config.toml
image_size = 32
crop_scale_min = 1
rotation_deg = 5
color_jitter = 0.2
task = "super_resolution"
hidden_act = "relu"
depths = [18]
init = "xavier_uniform"
eps = 1e-10
batch_size = 128
final_lr_fraction = 0.1
Rows from block 6, named by matrix and row number. Rows with one number belong to one channel. Each number is 200 + 40 x the weight over the matrix's rms, rounded and kept within 0 to 999. All counts start at 0.
# convs0: first 3x3 conv (model.blocks.6.convs.0.weight, 80x80x3x3), inputs 56-69, a 3x3 kernel for each
# convs1: second 3x3 conv (model.blocks.6.convs.1.weight, 80x80x3x3, transposed), outputs 56-69, a 3x3 kernel for each
convs0.28,222,257,253,156,206,203,148,201,194,196,236,223,181,240,213,180,236,216,180,167,193,243,253,289,228,230,280,250,207,250,217,190,227,255,212,245,206,194,180,222,246,237,156,209,211,151,166,157,212,191,177,201,227,222,182,212,194,181,218,212,190,196,160,204,185,170,181,166,179,163,158,157,233,154,225,180,126,193,166,164,223,160,149,166,180,184,229,197,197,229,236,219,286,178,156,260,162,144,243,158,203,210,32,171,202,73,171,210,217,211,203,226,220,194,170,157,152,188,188,176,205,210,218,165,169,197
convs0.29,193,187,169,175,195,190,228,244,188,198,163,204,195,176,207,165,175,191,189,235,276,170,216,237,115,150,173,200,173,181,202,153,190,198,88,147,216,231,189,233,235,168,226,186,152,136,154,144,122,166,162,142,173,188,209,182,85,260,236,130,279,238,173,226,213,190,215,210,165,271,234,203,242,171,170,209,197,230,216,249,227,202,197,174,157,162,178,129,141,167,175,162,169,223,207,184,263,223,170,185,117,127,194,158,127,185,212,171,249,193,84,207,202,145,213,186,223,108,175,236,182,211,236,241,223,181
convs0.30,197,147,159,196,186,193,151,175,161,272,168,163,259,190,234,243,158,225,141,215,244,150,169,204,160,131,155,122,193,263,129,159,261,186,206,228,197,147,176,166,154,208,192,184,218,191,202,173,167,198,247,209,235,259,201,124,169,160,157,183,192,174,189,265,220,198,206,235,218,68,120,173,236,152,159,232,203,173,219,203,120,183,236,218,245,258,215,267,260,194,201,170,207,210,210,217,217,210,224,176,186,214,252,217,231,192,147,170,237,239,177,227,217,205,187,167,162,140,181,210,175,171,189,212,192,181
convs0.31,234,213,176,227,213,168,213,218,166,184,153,177,110,158,148,117,194,174,227,167,66,238,167,96,232,135,87,163,186,169,195,211,215,257,200,189,205,220,232,177,169,203,122,151,201,153,235,168,222,230,210,238,239,244,208,198,188,174,137,162,185,129,160,248,266,261,155,199,251,170,167,219,173,246,265,169,189,200,159,169,150,205,260,214,192,244,170,220,232,179,180,191,227,189,184,217,193,130,170,82,142,142,116,174,160,167,222,211,147,193,157,177,207,162,170,181,129,170,171,167,151,204,155,168,196,173
convs0.32,155,144,133,243,213,148,219,233,144,194,207,63,256,218,106,262,201,182,176,164,177,216,196,173,175,196,222,160,144,149,159,211,254,188,276,222,181,154,193,182,138,184,155,140,178,229,210,228,176,185,179,162,178,199,206,230,206,152,167,171,172,215,236,305,294,240,236,208,189,177,129,162,234,233,232,203,240,272,244,243,230,159,146,174,173,167,203,167,177,184,214,176,149,186,189,189,155,154,109,168,225,210,196,197,190,207,183,184,181,217,202,137,203,228,141,168,163,166,171,254,166,190,269,183,182,229
convs0.33,182,210,216,163,182,184,162,180,139,152,156,221,187,184,211,226,213,206,203,196,180,189,178,154,206,194,152,169,176,125,232,239,208,200,198,240,200,191,222,216,209,212,193,196,212,173,213,197,173,159,163,205,167,180,200,159,214,215,193,177,203,243,210,80,226,252,87,181,204,142,212,235,206,229,187,249,216,229,256,188,162,244,193,146,196,166,192,240,201,208,169,217,202,223,228,194,206,219,164,194,244,220,158,236,247,146,218,206,134,200,172,206,223,193,192,166,101,205,247,245,196,231,238,211,263,221
convs1.28,168,213,290,138,199,244,141,220,237,146,162,180,173,227,246,130,176,207,148,172,166,199,209,177,163,208,215,209,218,238,167,167,219,202,207,216,176,201,176,175,198,183,184,215,165,155,183,190,186,198,189,186,184,146,169,175,244,128,181,236,162,225,222,167,164,209,166,206,244,126,150,202,228,152,173,212,162,202,181,159,203,181,153,217,184,107,218,185,153,244,232,255,180,238,251,149,231,178,156,201,203,223,208,182,162,206,193,193,128,176,182,94,141,199,88,132,180,197,214,125,189,187,135,141,152,121
convs1.29,213,198,163,216,187,174,198,176,175,159,223,141,175,246,178,130,168,101,217,226,160,210,219,143,125,170,142,156,247,157,212,202,167,202,186,184,211,215,172,212,148,192,188,231,200,227,167,207,198,207,193,174,246,248,204,229,199,240,203,145,232,181,165,304,259,242,226,242,297,245,214,250,170,167,73,141,174,115,139,171,157,178,233,232,167,215,235,161,175,186,163,160,215,250,198,257,234,239,238,206,245,174,154,205,168,161,178,143,201,164,225,256,214,241,231,239,225,196,172,77,168,255,179,129,206,254
convs1.30,261,226,294,237,201,234,237,173,204,201,187,169,194,197,142,245,231,205,160,226,217,190,178,212,224,178,177,192,239,200,253,243,185,207,210,159,253,236,238,262,185,213,215,151,183,209,183,296,230,155,214,263,204,257,228,298,339,257,244,300,246,223,241,308,329,257,213,268,219,247,219,198,213,229,241,203,212,190,196,216,217,220,169,194,234,219,223,253,208,214,186,238,225,201,210,164,189,182,154,147,185,157,180,233,226,217,230,205,212,253,263,120,205,192,198,201,197,217,195,197,210,195,197,182,213,303
convs1.31,257,268,226,240,171,149,274,180,123,133,163,169,218,172,164,113,153,198,166,124,117,119,130,169,89,194,195,140,186,138,169,188,138,133,163,167,208,143,199,215,193,230,216,165,214,128,127,196,196,142,215,271,178,203,294,274,237,216,245,234,176,168,137,282,236,277,212,196,249,171,185,258,209,219,243,207,229,275,171,183,243,168,234,215,160,207,182,132,207,182,291,226,203,206,212,196,249,245,182,144,178,201,204,165,178,219,187,223,216,257,297,205,243,236,196,200,203,91,157,142,159,180,181,258,241,228
convs1.32,70,109,187,78,141,169,178,216,182,196,206,249,127,210,257,236,216,255,116,168,263,214,201,257,234,191,149,231,238,158,260,222,87,256,251,201,213,236,235,249,229,205,238,180,154,119,75,127,161,121,172,127,153,255,266,189,99,283,182,152,243,149,188,194,183,208,194,234,215,208,197,179,150,153,172,151,139,151,179,179,122,260,247,196,236,227,197,200,185,190,197,122,117,215,193,186,223,217,249,285,192,170,249,200,221,233,211,214,225,176,256,172,208,219,147,150,216,210,150,178,128,171,250,147,221,277
convs1.33,219,208,240,189,228,272,119,187,213,212,228,203,200,206,196,178,248,290,238,207,210,235,172,163,245,183,194,196,138,156,261,220,218,263,251,251,202,197,201,186,198,199,211,221,175,210,210,192,197,231,237,217,272,243,228,151,142,177,164,240,246,240,255,213,137,175,201,181,206,259,237,220,261,181,181,220,182,194,168,167,185,210,162,199,209,236,237,175,223,208,124,161,173,187,251,211,223,285,175,195,196,203,168,186,181,190,179,171,196,232,168,210,220,179,206,209,164,223,204,214,225,191,175,145,176,196